{"dataset": "gratings and oriented noise at many angles and scales", "train_examples": 395000, "image_size": 32, "horizontal_flip": false, "cond_dropout": 0.1, "patch_size": [4, 4], "layers": 8, "width": 160, "beta2": 0.98, "ema_decay": 0.99, "lr_schedule": "linear"}
Rows from block 3 of a small class-conditioned image flow-matching model, named by matrix and row number. Rows with one number within an expert belong to one neuron, the router's apart. Each number is 128 + 32 x the weight over its row's rms, rounded and kept within 0 to 255. All counts start at 0. Numbers have three digits each. After the name is the row's rms in percent of the matrix's.
Before each expert's rows are labels from the 100 images, of 14848 (inputs lightly noised), where the router gives the expert most weight on average: "responds to" is what is common among them. Only what is clearly more common there than usual is listed. The data: gratings and oriented noise at many angles and scales.
# router: router (model.blocks.3.mlp.router.weight, 32x160), inputs 108-159
# up: expert up (model.blocks.3.mlp.up, 32x160x160), inputs 108-159
# down: expert down (model.blocks.3.mlp.down, 32x160x160, transposed), outputs 108-159

# expert 20
responds to: fine; stripes at 15 degrees; stripes at 0 degrees
router.20 094:166124186135093157157146116122111124109096200093116086086147119175185169127156154138146135161136114159163131083162086102100172101152106156140147122133072140
up.0 092:142153108149101022141156074150135138074103049123128156127084168117146144160176108153116153130118097163095128094163126052127067161175119155135162123104131141
down.0 093:141160212127107094117134109116091166124118079107143130147154203110096131148080150121162144143143149112146163091164050096132164150089108095084122109089124177
up.1 079:108074080079091100144138134134107113109149157159090088155142111160138160132082097126165190142151085128109141147106107105045130126137165142179131136165123125
down.1 085:094123190087114148087096208128097144142131122098129138152145183097102150128175094114134190122135064130171128042096129187136130124055113104108136146146160179
up.2 099:093118173238152132138048084099102145108166134153089149109111172103088070127112132077172090179129151128155106150125112146095137186153145165120111145125181085
down.2 104:078136083110169095169153145118118137152134125100137146184150175062124111161045108168077117099108102112078134128092173124104109132150146129062177089146116145
up.3 108:087164122144174105137136111115150142109124094119105161116143227114132066185097151196160107113114135143067058131064139103140073139119103113110161093094074230
down.3 106:127095103133099104156127109140154150111190104144145202186121120111108155150104122089117143123099130119089139061149122129120098111085110140140169149167139080
up.4 106:120114088099107160165188221167178116102143137175128144114141123143181117148048135135105067151097076191108115152160174200149141125092164170080142118114144131
down.4 106:073136136136126104103165159143137091091077124202045107096067121169167058106173103120177059143130086123119138133143168154094102113134120136111122171114130064
up.5 084:145084155096157171156133156147155117153064083116120103130099114145064150111112128089114121125143084164128132101126125141098106143096113119089126130160187046
down.5 097:113189150084152114058164107132161155141169097134087070122142157087210177149091133095103077130090140111171095107129170183116153115130152061087170146066130161
up.6 092:096131179072136136139150099118158151155095145126128135160138131074098126089125130161129146126100138102132144127168125131136135131148138125188111110213099115
down.6 094:114143137054135136160139197124095157161122149146072135099149174090087137143008169131083108113201168125146108152141147161115130112091134091109132114061167106
up.7 106:166132167152075071180137126127155163146137040100102098143028106121155177129115163075128148131142099147144137098163116130115168134136076168116124155116194153
down.7 101:128150109114076101166103109087114154118182084169107148076163179077109152147127141140152071182102185123182128103093113130090187204126139133094142158073142143
up.8 093:149135163167118138150113121130190127103136097131139158163038135151137178127134130153095117088157075101132092081105081154105120089087080145100154129115214138
down.8 097:122190110176133080104084129106141182138131088140096110126138128088151176108084097166097094131143157147121172106126151146117148111117095074093074168105152113
up.9 099:139100100116152141142104174170128083158143124114129143154144163135147165160064110100173085172084066137190152109166053129181124159153106123169178101126166142
down.9 098:137125207071161135149145148106104151186112136237158129173101173111129138098128083088180191116096142151148134065126089155120086096127158178118086123157163151
up.10 080:161089222193134149138116105133133103128110124145148126095109100129145123129138236131124118110125057119092168157122108137091132084060121149095158098164040132
down.10 096:144166147132110114061135124133155138152150125130093077141136155116150101112052176128094101147198174136183055118140205105129149150194134057104153093089096131
up.11 094:136096148153176094153176061119143117134113141131141140142144216107134135123166156128128124228134127146128093129073124113136140132079060141145146090119113200
down.11 097:155079205131111120139101171119192114210113109141177072117166127124133144195150096159145150109090091148123171088145045118142118106190137161120096157108134140
up.12 089:140167139154130161179124129088113085114092137136154160077128161118143165161175151131141088130199156133114141111088103165094094116070119101176142110130153138
down.12 091:057167131139135076102082175082164184144163111137137074158176095122107200107097160150113098101078104125106112134111166109116108114130121086107113107127125066

# expert 22
responds to: coloured; very fine; stripes at 0 degrees; kind: square grating
router.22 115:113084132122191126114094136148124089138147154125153063159146115102174144095102138113140128085134130113174085125071149131124130084140077136123128115173203129
up.28 084:103105188068134148156203159132133117085063141130126070069139082174120119144119135154107125095193088157135106160103174144134146125089106151158155087100103128
down.28 089:141120052099166169119123153131129150122100183069146163081101094065104106097165149127187135146101142131116172177137133146199106125048146135138130053149142185
up.29 085:144129162164052133085170178071141112159118109113150143119123121165136118142144136141159099132065101171109207223133125140061097107126154144102109124134059141
down.29 091:155128102153072118127132152121130122132097087105152094112171095086101175130076151177112163117199097072150074092187141138109122134098142124136138139137216079
up.30 105:103119179091133168157115117106109200157114137185117110116134133176139134173136187147158153135110098135180119121100154061146123178090150149147134061124099089
down.30 103:119135083121107089165120122111083133108086093140119184191141139113156160087106158132096123148081145071132125096094131102155154141145141162070109151189140131
up.31 100:139162173138071143152081114179227172146107101093149157103133129117173100110181089107100116076138177146158089215156082143153128163137114127091106114112172123
down.31 101:095108172143138178129095072133132139120119137165147174133081132128141131124134166064132140174145091111125177184151089150087162089110123136134149117109117128
up.32 094:076128075172122077125150119095177104085152152146149189172097158145093136103161139127041150122112141151117122103134162124116112129137087124089137161114158088
down.32 094:122138175144144161136077156122125127130141114129176102117130070118129134095065104168146111130154142124089173160112150092091176176104135131105087106196128161
up.33 091:148140118111090099105133130121086109114100101119144172166131121108137149122135171070064162173163099147115134089119084121101142098104100122152079192181114172
down.33 097:116154107130109136118121141157109096172116123127117085125147137077146144124133131089141155153100090090120159122085104124179172110150075175115119097087119152
up.34 101:121196120110098156112116115125139108169103094072131139081128171132092114130159093137076118117094158138157183208165160119128122102159165101111135166129141116
down.34 102:132117190087126121154126115146108179125141116081155102106139090090156165122076120155139167134195106082159097061196131114106155102075134144166156162138173184
up.35 083:140083144131126144065136109104165105144117133031110168117135128177106161153162167122095096176143134130140086156098130079138163108096114129153107115156147159
down.35 100:124153111164166173187140110110093134119114145115170073065160099134139147121098104134149121114126118119136140084081157113082167079117132112095090114070100151
up.36 079:153107176121149121092101134110136116145145125167079086146171135111057206102119153106177158154111132133179126157091120132111134061075149137135083127159162173
down.36 085:152139091118134129134088082110112117146089112059085162152148117117146170126145131128164145152145116110179196158047064150065140132174115139126149154100132085
up.37 132:143166122132129135173121172141134119101134150100094123138098159131137142137135107122161150141117138079111119150123054071138148106146114128163115152121149106
down.37 119:157110135137117139086170134115149113155196095105098113132139145127174154131151156106114104162149170100152147090071120088167089126170099098129122149141157201
up.38 109:121107181122098120113096106072159155121145117063092107096163126147040083169093118184149115172143167132185123112182113063155120158111139169196121101141057089
down.38 112:117108117112109102085165123118124125141120144123102112092112163184160102156100128188118175065127084115121092112158144154121178138097149122071103129093099082
up.39 098:139091171061104139163161121103143110105151135113180092108162090146140226171117116147111130118112088117125161148137124128134162139141132154164155117129138141
down.39 096:098108058151080182162215178125064143106177148180108142143104160159148092133128101149125108083214081145143142011078190108130123151129110124153120176162124129
up.40 115:129197099095113109112140111129173082125131136133187191134100190126147109173164091125111086122125144171133156102096116115044155133165134080144149123133117136
down.40 112:118114107110083114167159127105068193109109169125119126132175092123127175158128109141145086153117163150118148095152136104159131136128137131129188121161085177

# expert 8
responds to: coloured; kind: square grating; stripes at 0 degrees; stripes at 15 degrees
router.8 109:090122227129110131110089141121085074171192182086103131168104143130065124096120166169104127108132120107156145129098125189179144079128140127132146113151133148
up.0 107:106178147204112126086185093129148196150085112135144124100156150086137103189132115188132175114147124115123062134115101120121107125098098098110151102102060224
down.0 109:109107127056096167144125115107110154136114154119107106121124127074132083105132099050130090084202082130123147149037153123163156089146106136077097113218118199
up.1 093:154115118108162133112128155111102127168173120114126107152140049144120136132158101138119208098095124111134129116104046101127080098157136106141165100098089126
down.1 090:148095158098176086118128143148099147163166169135197114229088136086050146164109096113124165131163139117148104135101069114109113195080135136159110152142107178
up.2 089:047164152108119159134137104134123167162072118136141132133022164169121172193115142107124147104103127154147111139113175113157133130112104101118199177090128130
down.2 099:147168108127132172140100108091112099114076099075152149131145136140157158138112065140176142144154131155158171132097168111119110106175136102116136120177156101
up.3 093:162140126095116126110117121134019129135108141180097112147099114141132148091142124168191172157134060126136163203107118105092139134117139063134116149126137112
down.3 101:155096071104144137205088134162170160141068088090069130143154155161138149136116171143117151135163150134131138123076141108102162113137190174146186109145194141
up.4 089:113180174178116206181147105107093080119093129164124115090059175175153212077167158120081165163059139099143133134061153177131132105070143118137161187107134097
down.4 090:126115118143146168082079162156096130152071091048155132075160139101123176121090150140140140201158175172078162112142099089114163097178140169123141110116165133
up.5 086:162138155164174156107138141061172135157114140115079124107150137137152184165120159146134162113086146104126075101123167136149133149091124134144100138067056129
down.5 088:129105125117152160125113138112148112145036155061112110156124165117094137103102088152130170135093175165143188150161157199100090096180128116118131084174145095
up.6 120:096149130141089108112169116121133117135103117159154111110113143112211122128174100107143091137133108159117129182142083110095111224121098116131119140092133132
down.6 116:123064142062118143133150121123117113150119134062170114177113140060089182125145084192147125097215117084139141063126154137114105108094095126183165157187109176
up.7 086:106081132106137187163174182124108098119163123115113130117113123101153179053170157144097067138108146146138161148108024129084137119134109146171081150138152057
down.7 094:145182118126109116089130179097138163131100112191108116165165105143143144101146153163142103096199129123145053170078200095169112111161146113135119094108057127
up.8 085:130082100119114136086223151181143049130099156127167128076204080203137117116151160131115066135189118156118138165170088106134148144179130113184128106155130172
down.8 089:131162072124127129113137096114077152112083139108165054080153118075158117126138165102173085132197112180140125169118142140211125130099132092139151051098113218
up.9 111:137132027112137140152203139146153137094086134109097088072164116131164124131156103140085140096136113142092088111129152138130169132135099113072118175140158083
down.9 105:166137119141093140122104193092099128090182101131107187146138107062139104109132117127127121149163145067115090087170167139152181102097123136126152157152092150
up.10 083:103141188156156199124123156073118131142148122098134093186098111135135107081168108119172195150128076134119118138166097196153125114109122143148193103116120093
down.10 081:157091165071129100131057099146160101179108076138138144082161045136134140092154108059122143165060190118111202139213082138096155184130177139127107185098132140
up.11 122:120102096122131094125130141122158165137135104125138120111106173075129155185126075127125123088124063100138101105120134114114123146101100168092122188169153158
down.11 121:068171099107089160131153109128066136065133118115157126117081141140096156094139115151113142125142149112149138159109175136147140138151096155145159164140090134
up.12 089:154169076131147104112124077098154130111152138157095134114113099153075119159134091124111055152149110077128152129106111175165110096144144089172127178107093046
down.12 093:102146098128060074126055119140106136134109085097122143108129083180152121128180133096178089148075128094111157148090144109122117144148116107107135128085129098

# expert 25
responds to: coloured; square grating; dashes
router.25 106:103100090134164156152131145148147102141077094132176095163055190107049147099124132097137114122113094109123140159123153103122109164146150150142080128235206122
up.0 104:104139165139154136114135102121135144101140122104115158124044114143163120178180153112144129173132131156195127093147109152166125172164160111174246074106137144
down.0 103:150022125107141137124124098087119064172169148083111172093163133141129094164149091091125101142124128113167146084138099074143126147144150103181135091093121137
up.1 088:073113095184136131127142161102131085116141094129175155086141112106156083134066126110114093170163145155120143183118112222156106166045140175097090178119114130
down.1 095:111089088078112155105213123156139106170178140065174157118194146167091138119157121112136095126099141090139090130167174100113110097110115135146231183111135092
up.2 103:110206090125178102151130107089144108173143166165120102138061115134139150105102115108076167154128084140138110157090135118121129127124166123119103164142144106
down.2 097:082094058116184159115152154147080152101076165148149122108176143154127160087157177170117113098162148064134115153123158077142119132115112142159131138150116068
up.3 088:094090135096128097086167185190165119135127110149145080131153055109090140097070151127158136166211157102150143130136107178093136151071151142121161104171152163
down.3 095:108148171101142123117121182163125165087147103114152172035170166128154151108244129131092158117111107115146150122089161132091132096168182152049133104069069137
up.4 099:127158153186150157136102104109181100136086159138112079081179154179148153186100132135106153116172108119118111168174147077120131077095114072144166101150099087
down.4 099:112137089163112128145153135095099120160121132033089090138118116132125131122046091174125135129061043164124145127175104101108164065121086110099114080189129082
up.5 100:138156115189155137177089110122096131130099163175127088077072070193088167138154109094109125104159108134123098115108090046069138164114108138107181182146159122
down.5 097:110132081089142102122101152109178097150172126140147141129121075110193178181062105093147185085156144166137138115144128146080154092086121113139155147146133118
up.6 088:081121165108133087152121105113217172127107097177142155071185144087108117160107186170115114134210065069057078118106151110151118138134111113082115116098137087
down.6 092:103113134114113144095106172098166129191089151105146128093140100129159108120120099084096106075152065152149173160069168110144124099148084118131149048131143112
up.7 096:149164165090150083105163151137182110103114188092086116168111115130141176129159085117134167125106135105135137087141129096109172171163152152074134055141146164
down.7 093:162072154160137203164161102086139124108139154184133145042159110161114180115119163084146151133076096135159133136147121084120125131118142147164113059068132054
up.8 098:124136191157209126160176141138168123112170118156125096124143110154178103140113133189145152111059075075117146123065142124170101097130104160128112151117138130
down.8 103:115137128164212107094112112129124189105152110149086139121087105185136119175128179069143149143110138125104128096056139174109114141117140122071110144109153170
up.9 092:138121141139181112147143122178164112133089151168107115196106119110064154112057116188103110121138117091122088113090161114098152102147134124075109193200171125
down.9 101:145123132152143160115070145148084155054103124086137100105099157135169175082194073185122097088111074124117114158112106154088151097143141135155132124140108148
up.10 087:169126220132093124185119174133162175108088144159123145096131140102111126078192158171090191113234144096075105104072093079121140141077160119058111147167147084
down.10 092:102160101147180102126118143124079188110117164117126171076114142111162113074100111113127111096117106196139144163137182151056151090131112103194077125131187101
up.11 092:117165063146169094108171112162212134183111169102122127082149100158099150127105093119046142071181093101142093121090129133136117159164107113109125114112099157
down.11 093:155140136134164125156108149110118103147104125140056120098148098196149094176117125105081133161141157152135117156103153082169097104104139072135112114119140151
up.12 128:154157111128128140085124158146145136128118083117102137153099117105123154118090071133174127146174124157162102112132134123091126108115054181132146129138107165
down.12 130:166127119101113126147088147127104187152143112129104152097085149150124142149135141165054137136120108133134137154149120114112145156122221101158144163149135104

# expert 0
responds to: coloured; stripes at 90 degrees; dashes; scale: very fine
router.0 096:190115125121132149120018161153112163124146172114128126191134176135135112107138132096144121167092137124085138084136125154051166103139179109153162139182114131
up.0 095:111144167110141109139130106094098082097138142099084215105115143086095134181154067129150165147044131180143123079078103103110110183132134148159134059137105094
down.0 094:165094100133122148091107116120167082208166113043126138157104090089113147132076129106189100118144117065083100074124089140166080202135105120163088140088209156
up.1 095:146111189168106145149136135176177096086148166183139143159123144109119123110124090171180142140092148164144139069114095169092096068107122172066099067156180066
down.1 092:180115139167125119172024159083090138156131107102156103149116087118164158135104151133097084104126081177169147158117108121157067215147137090121095111109112170
up.2 092:186106156091172133123107140154153155142137138150096110077199170118136113133148136171164120162128064076136102148146121075124171129135154101126167138112093176
down.2 089:097118117138075127146153055115095120158154099069096129130146106185145110138210182113136134098080172080104158150095152119141160086137150098118152143119092108
up.3 092:119091103083117128144133149040158220146121147139119147136107105136187110161152171117123040150151158115096061116139109087134122113133120101154148114093097121
down.3 095:071133132123118156166188148164138110098135099157137099130136107094088165140095149151157134099120116122109146086202102139149102056163111139136104119182120116
up.4 126:148138163097124156222137140111098066138138109148105200149102154127145151144122155141087134127105121118093120079149106118108144135121198122157162135157092126
down.4 113:093079126180085107101163127159101165126137134148103140119089119090126190122069153121147094141098129144063151088181121115165126100131169130155127120142171104
up.5 097:076182113067093071147162141088169156133161111074112189091128117087120065140157167135066117131108154092111091082123090108197093177117087113030152101124144106
down.5 103:118129119035099180122120193151084181110105170131079125145121159113074076160078104144148144144160101153140152083098153119135121075114114169153067140149170089
up.6 126:111159156116138075123131173121139157144164159131065125136128097137101146129114102141165081115096190104111132176127074133143117102159113154115083171138200105
down.6 112:101114151179160130133226120135138139126183110132162092134101100141164166132123154136136111102123199077096153075155109077177109116148112092093136118142142218
up.7 102:170129148111118170173135118089104131122120153154153181157149064160167119113164110159072163078098084107151154096182065143110146053113124124046143048107125102
down.7 103:096099121140104119136150163134145136113169126128146061097092076166170117098087110057124100144173157144148188104125171111177148128148106138085195108157056186
up.8 099:115138166158097143140099123107136177131117081155115170147116171126079088107196139113155152135095118133157133169134136114139102123131114167157122122168135168
down.8 104:107081141116121120062110161074089144138139175104124149107133149105139106100117148138124150058134123155145176131165140153111091160130179119176170123087126130
up.9 095:084159170161072152166102106086138099139105143113202110089156168060137075106097138131110139125127105129088120199096132143131080082154104155156118185115155164
down.9 096:127132132098083150130081114148126181125127134167193174113132123184086111165134137123099135116107114134175087117199151146119149138122074149126078143128117077
up.10 129:099113150133153109066136060174169170137109115139044119130112161142033182115131167132097138099084127157133123100134126138116150139112119217120037146173147042
down.10 124:117104099107141175122132141183128065125103131107145115188114130149128111106153133121122143133111160174122135115155120120114070133141108091105126177108184129
up.11 094:160115124135143120111140154127137113148138061137077035098146104155108172123140189155161131103086134117155102192139148088160111150110161096112150074103115143
down.11 099:136100129081115136162212159122062139168136163115085172172111130056060143155124138189126147112187121165118127099160126119137126117146090161128123148180098120
up.12 101:164116127168125140147129067095112122132170156134118125148128146057175151084160125136161122142092104142157112085138099194079145176067133170151074110118093106
down.12 104:083118078136116177074092104116136198069078157127110158112129097098139150149085091118141087112121056131124114151180140146104105121141129135138119128173166078

# expert 2
responds to: very fine; stripes at 90 degrees; sine grating
router.2 101:126078149141154186112067155145134155137101153174137130023167136149118111162148105148113120140078130102142128150163124119141158097123096083124173082071139112
up.0 093:149179144161100114121123107140151101091116154115095097179122117146173155158131135151144096149124126113183048137140157084151201078128062101193112171100175158
down.0 098:116154094108123090119149119153055155103093106124145134092126188179069167129136156097169104118170157081141157127157149099118147142099100156165124153099151080
up.1 110:176163124124113133160134227153221117120129158161135149132163150051102085134142124141073133130221121123177139123109097141136104140209193163139173106150134126
down.1 097:105117130142167089130126117105129128141121124143092106148119156150164054171072125110117172121084104106149173132169084130107144069204129129151124103123118185
up.2 101:126093128094152128117050163075089142120171050161107159138077152021097149163090112105092122124120070123121139103113084110123163161182156090143093122165123197
down.2 106:133135100171090083107173114102110107132060095113134106096124106225114110121182128084132104068119143127159187185181129135134179111129149163136150135105170124
up.3 093:111120141086152102128097178087193170127148160149133153090149114142226157176156120107103156150130089113115107066118169130153173112086041150137139087102099161
down.3 104:103157133166140073149151130150097166093074153119090133127144118138091138130166182147155156120103143091125132164138205138123106162129188146125122135130117135
up.4 117:084182056100089119157171115122126112096114091095145107127098135070090138116148122156125136121243130164117131138135129160142037172094169149109099146101143123
down.4 101:106151102161195087098079095144221085151099084110134145172150068109120116138100100105168156111153091122099188131138117131102116106111127126078136106145143175
up.5 101:137116084055078118172104153168213087140100124150174134118159129202109141121132128200077088146147066132157059150124117092170183177203151121238117184122141180
down.5 114:106107040168131155142162143136086074116127089160102182089109155155068125161197142065096079084138091136113153109125122133130093171151138092151180137119117151
up.6 101:134107159147189142114090130143140159149124116097072154136085148100101124173137125094103119129147135185064137136162090174078129067151157120122164155131149150
down.6 101:140212119160138125173147116141139120152145125096129131091193092155163148044133132171143127133132043129175104117212112117100177167061098169189160148118099103
up.7 103:077124152105128105103083119095112179146109117161105138150047166160104159116143162129145098107112106107157097123089081128090130133137147113145139166153115180
down.7 110:141109067202105083106122083135093133184147113070152163125170134085161149041098132145099058130143160120123135128198090053118185104107093196111119151100172102
up.8 108:162144061104138111121118050066165148130145122104086175136061127078138130135080132095121114129114109088156115145109099140092091155103159146089104153142139112
down.8 107:109163111169119164139141138078124123207169149169111124148125071148091185085110151164104100117098110153110165081125123120124068147102104170104132097180147135
up.9 096:137125200164245142137117144158101102084118162153084063179112125098203136147119163126122104107139095138118132115129182108117152111150132100153123145066140143
down.9 100:121133146087128112121100103131158175112060099108127110074107172131138166148133124134123102143155081060125194098159127089100124152132084162150137107156121099
up.10 102:206151155102156125137078095111156157123178093145091173090081112116150148138109169076141146115152144081141109165128125125086145110156091127105145136094165114
down.10 099:058102113125140139104118135135113137103118108141103120049178194133114162121161119095113071135095158181156155130125105084083106182151128152069107172101167123
up.11 106:139079171162087163115102165114161071142169108146148148139118143082117089100119178142167150144132098140157157128121108152090063179072114152126144120103135115
down.11 099:094112068114109114088120115117140116109153155146109162085143140145061124125126106183137124158197089173105135121040120113092097160118133127095118216118156085
up.12 089:137159167167096102117127057121050137098095165095130142141130145168085156192048111060154095131116133073162164181122154114138175130072078133073082118120121124
down.12 093:104121119144129184163168118158029134166151163099124102093111155132097101148070106170135166109154171109162118124111151130098166158140150151088086111131176198

# expert 23
responds to: very fine; stripes at 45 degrees; stripes at 60 degrees
router.23 092:138132081093158097110191106131156079136116130174143085117095090141131116165111130105106148138092119142127171160097178149189149166141158109104184141099108060
up.0 088:121121138086085110126149107158186126161145047154136134147123092109151127104141118123105190096132096137119118127043109150146118123164128152163108139183103107
down.0 095:133127124160077043171145078126079151164095148053073118140144111149128078089124167124115163109110113072143147144163151065078166181150110135110105151134126127
up.1 090:151161124158184099166171120109120156102095182129083145154088186052138097148131093132137104077102115120114114132133125119119120164096122112084124051146145106
down.1 085:090085201097160094134165106111077082155108153111086110138132153161103127119098138122118102145165152147066163172169061133110126068164127116143161094084167126
up.2 084:155160120107164117208141133123180143101133117131111129124097121124126161145168156137143103123154159099113104141167143085126167167133149100105144068117111136
down.2 081:066107077097173159145124114090097117144089138085151128066134136104133144081077150134137104134146111133139161182139178153073107132136122126103090134079099065
up.3 096:054165091170161152147137118120174142103192065181166124116116121058117094142093178138109127075155129042174112115117199103143083162129111123155139098106133096
down.3 096:119126219158146168146192094131115118179142121093116190130122148174160089137143136084137143155103108182137139101152082187204124109166125109085104136115156138
up.4 076:150122081125163058136121137138097099137138117089100128143121035132117176136136112137146153126213185112126125093130165135138139144070150054150153073076043126
down.4 079:136099123064120177148125101118099114148081104063149163132151142107079152190099121173101150110116068148081227140107114128079118120123112121146080065116144179
up.5 099:163122111131159168104086121121096153151135161125099164094154148108053092132146176107103159098144185085217112125195122099121145151081154077065117147107099154
down.5 100:125069157140176136094163127084060088143066116112144112109139138159100109093152110117131092115119167094114113162160085161159101120123140169073117064134135113
up.6 104:136077149152137105094136156074085105082127130145149126134111150079138134117112111141177132174101131104097118106143094073119101150132136088136125098150068172
down.6 102:116187130197089140137148086140174137183157118103162132179155116195093161079158095186106132125208121090102164098129101163124065142120103182039116055129195091
up.7 128:104103168142131086077127174103084122062112124143139127093081184137178173123185201170133167187121145118127161112144054195117136137119148130131135142098105163
down.7 116:126158136195093108130136117101121132165175107145167121157123128080174147116101179081100154121093117145094142126147149094180126089130142108031155166094112130
up.8 096:123131140130172178147076121101132141182105233116092104130137179164078122077118178090121150165162168097162078144113117120107121146138141125135107173078100118
down.8 104:062142091171198099069131145102051125138106160152144102128129126120122130066116142112116095125137179109125122155142121127102055115149158123091117099141077116
up.9 081:189137140125097145144142141128174126146128101149156164171158112112107030124187117101099150129156074075197088136134149134121100170139119190143150160149116131
down.9 084:106154079176058146128091125099150134147107128076091161138156154096101129098044184096168169144068194168149213054140148124105113185066155117112139161110102102
up.10 113:093122135124150179102089124074121140121163091128113194100113159073068102167093149137127160121139210088156106158134130114123089150132143114094119130127118162
down.10 095:041155172122134087135172139078097110143096106109114139106104108190152143103237131117135126068116107085100154152166145121097155094122109086070128076150161065
up.11 104:172088122143107186067122161140118154135164109131142136148147113149122181165121123150099126184154104189162161059145107139135166159140127093116159182166091148
down.11 095:088118146090104117115095103110147122147114110169109109165176107065170204141114123157109102114109181137207145097195111173113122074082142125133133094114149135
up.12 107:121095170164122105109110150111123126087103139186104111170080130136180098154136149157151083117110135106122142117165138154119129116183162092104114066176132142
down.12 103:077182144150133120151179123107130116114076202144027179110155097064128177152130146158113205090127128150135107108158090133106124085083187150121129098085127087

# expert 3
responds to: fine; sine grating; stripes at 150 degrees
router.3 099:150124149090178121103081136151133124159107131135112095111116083166157107152124129144124089138125140107140152149145111215111142084161146115112174145142091089
up.0 117:134136108151136081165077112116091135144129118196094182153115085095103149135082153076170162080094154139196143075155078121110177154037135164061163128116123112
down.0 117:162055140127113162095175131151083117080125109143143081071221154146108144139119085120098080123157145103117117149102129095187113091150078134079112145109157123
up.1 093:181134177036167067099111122174122142189168127202159110108162110113170109104138101162166123168124137093158154155156086134110169134167121122121119057130171169
down.1 097:128098116103092126121147142130120115179163119152150071109125118178146085224148109166115108109143130082107172153106098118154090143160130105127139133104131162
up.2 094:126221161115065123139100057141170138101162139112175172141129174101107110170140142128159119131126103154150134123106114157123110143173163113109160131101125150
down.2 105:157125105130126154160078133114171137127120128164188205102154091107054119108077096081125137119177131112077157151137104112120068163103157123067117130128087185
up.3 087:073164098064068089176153153159129123092129108079099123080167144120147138100079101201173127128131123128173073129116150115162095106111121165131088175142110068
down.3 085:119140148133125090111157116123112167172069120040057130066157072172081087096130099160121169111105069138117147080097125140082136166054136159100168181130123166
up.4 103:138178110135135008146120061113136170115143156112116097188145195096189144149189124164150112156096076094106161159156108119110127061190133147150122112140078192
down.4 096:117138059171110122133127135137120115074099164087126120121147121081127204132053142116147056151104132129127139174092170129116142087079126104098126124120171075
up.5 091:130155134144150057116095084162176203114069149134131123136151110107152131114093103190162114148167132104102116146055125156125080114082148089151131152131051134
down.5 092:175147134159076150142100141117069165090097113064126122186111018102115219078133155166136134132068105129174129104118181102076154107113087116172120123145115098
up.6 099:134141170136163121103143082127149124134174152099118105170167188067131118171176122157116135099070085103139158135164120119120100104154133123117160125184074233
down.6 101:139203094170121137168133141142144108095115124117149121098076057121116170109098086103130089137135139131146125126194130128106136133093136103148102126140184088
up.7 115:144137157122162150141106107134120101142134126203127143181089084102127136150131147103142172191132093142164140158108124126092193159082090106113169087130157174
down.7 101:045077120156141111140160053132138172113181089113104120149114135091129153120100133109149149138161144080110124079116159037147174118116127154125219075143141129
up.8 103:123131164143127129108139139136113144148157146194170165203086078126142151201197120094155117165121109119111124135160100138118134125141093191155162066153111151
down.8 094:114114122130127131155159111183107117109090125044107131109181099065122187143078127204136118158140136174166120118113111059089114131097126133179113119082136085
up.9 086:083130149084109187175112098133120134120188122115076156102145086129063111090086099143127042120167140182155139107187091140120137099170159163179141110185219090
down.9 088:139137225032195111115014132127153133111067113117092156142159156067145094114163099125148160127132127047200114137165126088111148084107139126123098138088166191
up.10 087:121109123125178130161132074134107164119152108140144135115113130108197164149098156184153182121087120142139122092150137185124101093046096173145072131156123072
down.10 091:106124050157127147053150091144116121170146112068137100117142142149114139154119135161065113129100133113129156140063122139140079158148115112080139176103131160
up.11 106:082145086125094107154146148121165132119103116113178175093198175156093146142092147153137118105132118115190022110074147103201116149088107115157110108072078102
down.11 119:114138143106099116148132120091132140115153121195146255115112070127145118136085123107141085126182096140110102103137153123142111161120140123088111076177145106
up.12 109:164179142116108126152137134133135136073160145135121110162094121122133124137175152120111142171102106083129109103147183126160165104147098141132145171177106175
down.12 095:076146129158181124126147112126079146049098114075123125180212145097113213124120129199152118149124122044097226095129117168084138130100154145150079133119126089